Rows from block 6 of a small image classifier, named by matrix and row number. Rows with one number belong to one channel. Each number is 128 + 24 x the weight over its row's rms, rounded and kept within 0 to 255. All counts start at 0. Numbers have three digits each.
Before each channel's rows are labels from the 100 images, of 14848, where the channel reaches its highest value: "strongest on" is what is common among them. Only what is clearly more common there than usual is listed. The data: small renderings of single solids in any pose.
# convs0: first 3x3 conv, stride 2 (model.blocks.6.convs.0.weight, 256x128x3x3, each kernel summed), inputs 0-127
# convs1: second 3x3 conv (model.blocks.6.convs.1.weight, 256x256x3x3, transposed, each kernel summed), outputs 0-127

strongest on: cone; tube
convs0.38:107145149104104106116121118120138142116131120130128088142107138110105114166087127117095065157114094145131117092060145139110114110125104115115126101135102210124124145145143098114132077095112130136146099160125144174131137149082160153139093155173109094135139143151202135152145133098120130121142125137145083132138122127095099115110124127135139147113126112112128116114105111145129148094162
convs1.38:115100096179136156113129083124104135138109076126132145182155106145116119118098120113141113113132120138070124128144155125128155120082131176109093113152126111125121131103206114110105080121114138128138146119086128098116136138113139139123122143111129114103120103114102168152106132120097095119128135138129127105151162103096139128123109121126130092137142135120128107142139125082136149170148

strongest on: cone; cylinder
convs0.124:110127165101124128108140123072122125138186140113123104148145124110160116119118097122139106135133088105149090133145115123094106119140131124100143165095178114104098135098139095127114081175088155156099087128087134150074144166125086103115136158135137130139145134093082139123115160143122144124114125128121129119167127130177141117149095100142109086151126139081153142133164132117129129083123
convs1.124:123124089157129101100101091097095129117181077118113119130192105105051135153137138124158146130098142143125104125154121113137125103080113179118100102129156086164131158116151136087157113138160122131124104131129130130132144135141138127151135126159115083138140101105128179145121148066136099138139116100087123127145116118133133133143100136125120115157210109144138127129142136127137126155126

strongest on: cone
convs0.220:091150182114137122137098130125116131164149133140162135140164120131099165148127096141114137126089117096131112111129151173110162104132112134141132154106134130126135066125116150071102138160113163144124130114153137124154135133074114109092103157129100101149084121159175121113121124131113155151097123108113160128115090157195110089097108122079122141118101128106135116117095144129105136082119
convs1.220:122139088154120112096115134108123150144146101145119137072143106095142108151149123081135138109114163113149130079143135152140144134124109149090133103088131144100166129153131138124104095123130135092091133113121133116132123100122129142139136149106117143109129138138077174125123132182151103114080116138104113110136122116131089151141112142120144118153123104112117100120124147147128099126128

strongest on: octahedron
convs0.229:179145095106104104128152138130133187083131130153122117067145119155162121147142147072119105114154096159099116156126111115135140105112134091127151145089146104124117112162103120129079092115158122145143084128074117142099099091090133140116145112120091114088095140105142162115090129127165166150136131120100127133147110128182106123138132130134136094162129119170119138117137121114129135117118
convs1.229:128126115091115182124119094111145158129183123137153116120138134095142116130126108086120126153167113133128151154115086126153077157151114125127120163122106129136125139125116108160098085133125117084142117128130116142161110136145112136116143070130160170108132118126065098114167127175185097135119162123134126128152118133162118082114128115119102153096118153099141142134095147149124139164124

strongest on: wedge; cube
convs0.163:125125134143101107111139128149087173085112093085143085148127127108084138100147158124132156100147113125138123124128107110128094135106153107094106144146153059136167136138122134109099118119138142124118122144137137110140105111113132106141098103123122182137161092123130151180089136083126140100116174112111144170096113104112094155131143090112120100148138117154088094146102104131156147123076
convs1.163:127152154106096109123137117121149124140127133124202150149124104137143153107103115090133069128085101132145125166102164130172148127123101147114119130142133091124119103121126152150168130184124185143091136107162147156142116142112137113122062123148142118135127076144127129130177129061113154136117134133154143163150121128103092144096126152140114151125111141130132123071143100119149144173123

strongest on: metallic; sphere
convs0.165:121102153117083165087148126121120119087097125109098118141131103134120105080145114170122094156112116155163144158143114146115083137130135129080165133151075151085117117081133118109116088161138099108083095138145093115110131124152125130142133106115119118127123096122106106118120112116100141117126122109161135143116079147160130071096120086155119132142146129145180113125140153127151120114073
convs1.165:119117154113103107123162167138097121118164142148140157108121087133137155147181145115110166112090138156133121135105115124170148127141139133143078112107081120095119084108156124123090137078120116097106131134129088079101104105147147140129132097108144112186137145156130125108096102118132104141141145113128120138095115107137113152132146090140078133123133149145100121126112128120088120136145

strongest on: cone
convs0.14:112124125118121140168110131078122150105138176079126153107151111108117123085171079155090107118101097133134137130111137083144113098124127131073091137154122134076127136146122135109107097129114151160117114124113128113116099139124130105172175135111152132094141130125173098154111113113109124104128092120117132127127115150081118105073104097130123104155135127162158142155174126156113168120096
convs1.14:133104153158171154155120112097086112157115132125110149143114143158148143131128136094138120179170104171116125131135138157085119136118186126096098192157135125168115090130131143122092148101101124143150150134116146125098202139128145134113145173145126124139096120121120168096117105165110090128114146156177129144110141102126142152116114126161087170137129145125163134158140110143108125147131

strongest on: octahedron; pyramid
convs0.146:123175113121117176119178156147137143145088126135148085145087148127161108123149107122116122162146093113121089139136158171090146147122132085145131142138116126102108112102149080158120172114144126134151086118126097092117138071089109160118150130110134075121133142144126138113112084136138137120092117130117172104126128141174102133143103133121105095132120113156138129131160091094120098093102
convs1.146:149114115097104130136147129102151140113142112120157139114124115117124134113091140110108152101134083126122134124131095126105126118120124148112116201130138134107079122138150104088103126099106089130146137124101153152144119205125106119089142137138149163140107121138155111135128132119134177117120115185169122145118154118133127159135131144124149116124139118123129131127129120124131136097144

strongest on: cone; egg
convs0.67:109120133107151065094129080153125132109105125134139098117093114115139131161101139128152108099164108114120108109139160136165113140116095123123126148136152146123159183175116131155114067091144149091119088111130156151177141130118104128100107182139123124177087092089149125116104134148132128168096152125130126143108131094125094125117136134085117154136103165124133107137134095134151112099127
convs1.67:123115120131112150116124137127083095146147136120088180142177025132118108143109154103120135101117138133155129150134123141127135129147133130123106119158146124170137099124120145146098129128136125085148128137131121114147174098121142134096145112144111141125133137133125125137122130156133072101157142133127135119133127124153136134164164106095107134141165114123138099114119150173143111165156

strongest on: cone; pyramid
convs0.169:120070097150103115114127142116147151104077102154089110105108102105124142163116135097092089135100112085099121104087134150077119091135129117133152107136133116125151098137126149113141143071111125150128115131109130149166130113108135135118100115177108139169085141147169151115129099146146156131117125111111113142131155109132104147193133129127137156091133073147142091142156142103135149109100
convs1.169:118133141132140104114119166130132112120094089121089120094146126124110155096134103150099149116078125112082139119121105107113144129145133108118099152109131125135105129143125137109087080106109106173153119136097159121166117153153116107109117163106118108146101087123105132101142101124129164145100090165099119126102181112121118176149082143144152125150118101105151138152120106115102143129091

strongest on: wedge
convs0.74:117123145127138180129166101119109165116091118120092124129143139108106108146108113097111097125150113084138104095138130156145129146123086132104132086136187136077139117108112083139126152126126107131132112137128140132166151149127121099128114133201122144126113150130163119106115157097103120088089105136113090157123067121103095153187119144143126157132106084105117168130143124125148122100115
convs1.74:147116105134092142147146088141177146096140147126119093100116105157120115106074111191100145107108170127140127114111131120161120111114131160136135124118127122121113113117117160147150090155119157163118119133140114108149089113124131152131143150143140092101139116115114105113131117084101132151087110121118142109124130148090093124138097113109144147116116091113139112136091116114104117146144

strongest on: octahedron
convs0.2:148162110176148110121132108113153138126105098129155160135100107098182145113149122115142118130113116116113136118131119083133130078138121161105117131138135116150062124123121137140114172098158119124096155155153113106112128129116148159140157130138143118117117120123102103092089106086143041145112164153115136114118104146138133144117171124129127163146118169134145145125144064116169155147172
convs1.2:115145108116097111097107141114108071141077073144140106080110147123159105146115151116124118131119093106110129124104103107134121130087105095122108172074106098149105100103145109137117128138106113130093078134131146126105109156095122093101120154127123144143097091117115086120126108068127113118139121101090100139118148160113175157124092125113159131129093146136146104143130114121118115080117

strongest on: metallic; capsule
convs0.136:149131136114135106137118105091147151129158116130095117129123123095139099123125117111141116146136094126127136137099201133200132116142090085149107122113155115137104137124122108135145095125109129152140169075116131094154138173119119132146091133112135104153111109119129172131124181108119114121114146134093097120152106139081132145154105153123052124101173112116146106132186121144097130124098
convs1.136:127134136121131132181125154139091074119092178119129198111103132192134147132118130125114127132112146136143119131105137129133138150119137096167143137152131083169104092102106142131077153119120148124133104132132133127124074130116145122070116127135125134134113145137137092134109142115118069109154126162116124157090106111129107118124195093126123123156153122117112122120096136141123107117115

strongest on: cube
convs0.56:110099139097134146110108106134106138109125121172101123128145122141152120150138146142117109124088149122143109129140126141173112093107122060092098124121091124091106117127149116144105098125121120090127095136121134170144130118164142114097146112103205152144135171092111107088123080159135139102174112096139131104167134130122147138117078113171125101113134156111120115141120084132154171130155
convs1.56:110123146162112139080157143160166154138157175157139132106122158056110170126122125142144133138106177127130115146114153102139174143143147084107145115100120148113166148152124105118105114137134174165145154144110136137141121107118124156155125134133120183177166171163159138130143105172152137135170119116087106096060146120093175130184117135126113129128087107128138132121121137080093096100153

strongest on: octahedron; pyramid
convs0.114:141088090098106111122115103131121171156127114117147116131064155135117148146150133129093092129114104118115111117130180148114095126096125133132136096133133112062093117147097149109126098137131132106138097111077112144131141109128095157134159169108100113135147170117123128123140117109137145104128141096173158123103099137152110111134074094109129130074102137142113151138158093076163150107142
convs1.114:130143111108100105122125122110170128111110119132117159082142145113121157140124121097118105089124126127133125052132094140155117124138132108148124161153118109106142099117112125128092106093129127119137109146102129110116094139103120125130159168083170156144123108143104116115138119135127099114087137173151148140101084069161104166114139115097105115136135133066152149103098132099124091098095

strongest on: cube
convs0.193:136162143109142129174099122102148103126178089151120083108115144089103067158175087085127118122113123121165096123144114155111105092132157123106126141177162115164113105122088116105123125154149162136118136152139132169150161158098135104136127114171129091104178145131154101133118159105099065110118153121143150137111111142132129131135137132123111116102127107140109125132100116108141107099135
convs1.193:154120113123095122119124124105104129144107125118103106116195139138098110108100118176108157150118084119167126184100150147155136121133147142157146087141111133132128129119060146166137157125145169087122115102105130092118166144155114156090123101157117078132144095109139146142120113074119097124144142107071148108119103111113133139067104144120114106128105133068109104116146137148137153134096

strongest on: cube
convs0.161:116071147097132128150156128164105166107136104138128120121096087096097158135166162084137123144094117071145091149155118144135143126129130110127145137071114121099174119108110105173119172124123102134129116131119106127129131122123084087160114134108114117072124137102159136165138126102089137128150100147101127110102113113136082148134135109121102136110157151118137165102129100140091096091133
convs1.161:097127106121115111143138114152097103132115134143107176084161165152110191117120146150122142146110107120123114176171136147123161087096139098117116151150153097126121118117174127137090131135102132135111128092130133146115170161138128140120121092148153097136151117120202110116134080107081092134166150158098131121123202157105122150132129151127131152108156096167121140139135150154093135168110

strongest on: cube; octahedron
convs0.15:163198110136143158140114128083114146151133135145151136160089103104154166111127152092132147156135100070085085150110099135119107141103136122131150112135173101142150103125120143117128163105108125112129149078094133117167120136110077149120103114132147094155115066113126143122136180108129115119151112095125143126113115129136100121131113116135142143122095118134136118117109133132083060115154
convs1.15:120138145126126128127128111118152104134114115109124045115125102122150137117062141170102104129126133124137125175113118120168109098085133115109109100121093148168102172178119164120161139157129160111092148129114089154170105138107166184112121097140155124148095093126164133139122144141096171154087136153096120112092128139118108148102101132149123119120083125116105087173132115139135145183120

strongest on: cube
convs0.4:137117116120150078126121126118135166133113114126146116123139121112108130158105128149100081149149142121136088140157108137167131116130147137102106177122091125142108114112115122165135147117102111067119168129132094138121143107120102119102095112125148123137140149064167092128115155121162115131084120132115138136123117124173124140090110132136112137098101126140097121153140081099062154107213
convs1.4:109142095150113123102136098112140131151121142135119105118098114094094136090108138140132138130108137119102123140128144121108152142106140124107100133126126111146112153102125122122087118147149135153188110119121155134111149142110133159121125128157082155122137144093168106126124114109131150128146130130111158113117132088102129083136067155122154157136130140118140139132136126110136149113126

strongest on: wedge
convs0.227:100104164105120138124109099111136051158129147154082178162096131152121102153123135133100133087123090133129170088151132108127134146121085108126132113155123100170115120091157111153120126127170124145120160145119136100123119119122127139114086178121166104166109129128119121110106144166127146141141123120103119178142124150142107139118124121117097125120098104117121128199116097064126127129123
convs1.227:121127156109121134125103155083139096109143058124129087169153082123127108152131106070142120124181108135110128184108118137142125150124120132151150125091150136138131129127150150174119120130129137079121141129162111115137155143174131106131146094139115126103111102154127106121119114120142110119139163137080155126142136125154118105147139117113142122124161128139123130107131128111119185164097

strongest on: octahedron
convs0.80:197136093080116158100183121096098137111120103138116141146103089123137117153164148077093116116117098132133129144133151151125106123130141121140125100110106112131104080108118150095079135150105096103125135131116100157133156135097134114106118113099183147087177122136148111126121112126158131136115124095129151094127144165146121129134101113113096168116106133155107091108132098103136108072133
convs1.80:095142091134166152077115062173145131102137121131157105106086129075173130116130145147088130105116146126139145137127132112142106123146116126094097144099106117143115110105129120089096094111108127112142112138106085160123086127109157159109124145150140151133108146123117125124124120119187148160140118139148111143102106153141110102125129105149111110124081191086118160142071150107119100081151

strongest on: cone
convs0.97:136114150117139147151121104062097109101156114150150165122131087131111161100117117136159131099104135145126139150114115128104134127114112143125172160114139138114126086093090134094153087142168116135118117130106119093130087107170083132153120085106171120134123117117088125160162114135114103110156118140130144134126104121130119113152070102164142123171119114136132106121165200135095111101140
convs1.97:120120139114151130089113120126116105097098056100117110190127129113118137127135138120160122162127100130087117139160110076123120114107116114119112141131091135062097159129135144114136072116109129128088124134098086133118148115124140120153125134097098082119149076114121164150116114159074095132073164138153150121182148179144147151128109125148162088154150128152130101159123119096115112141121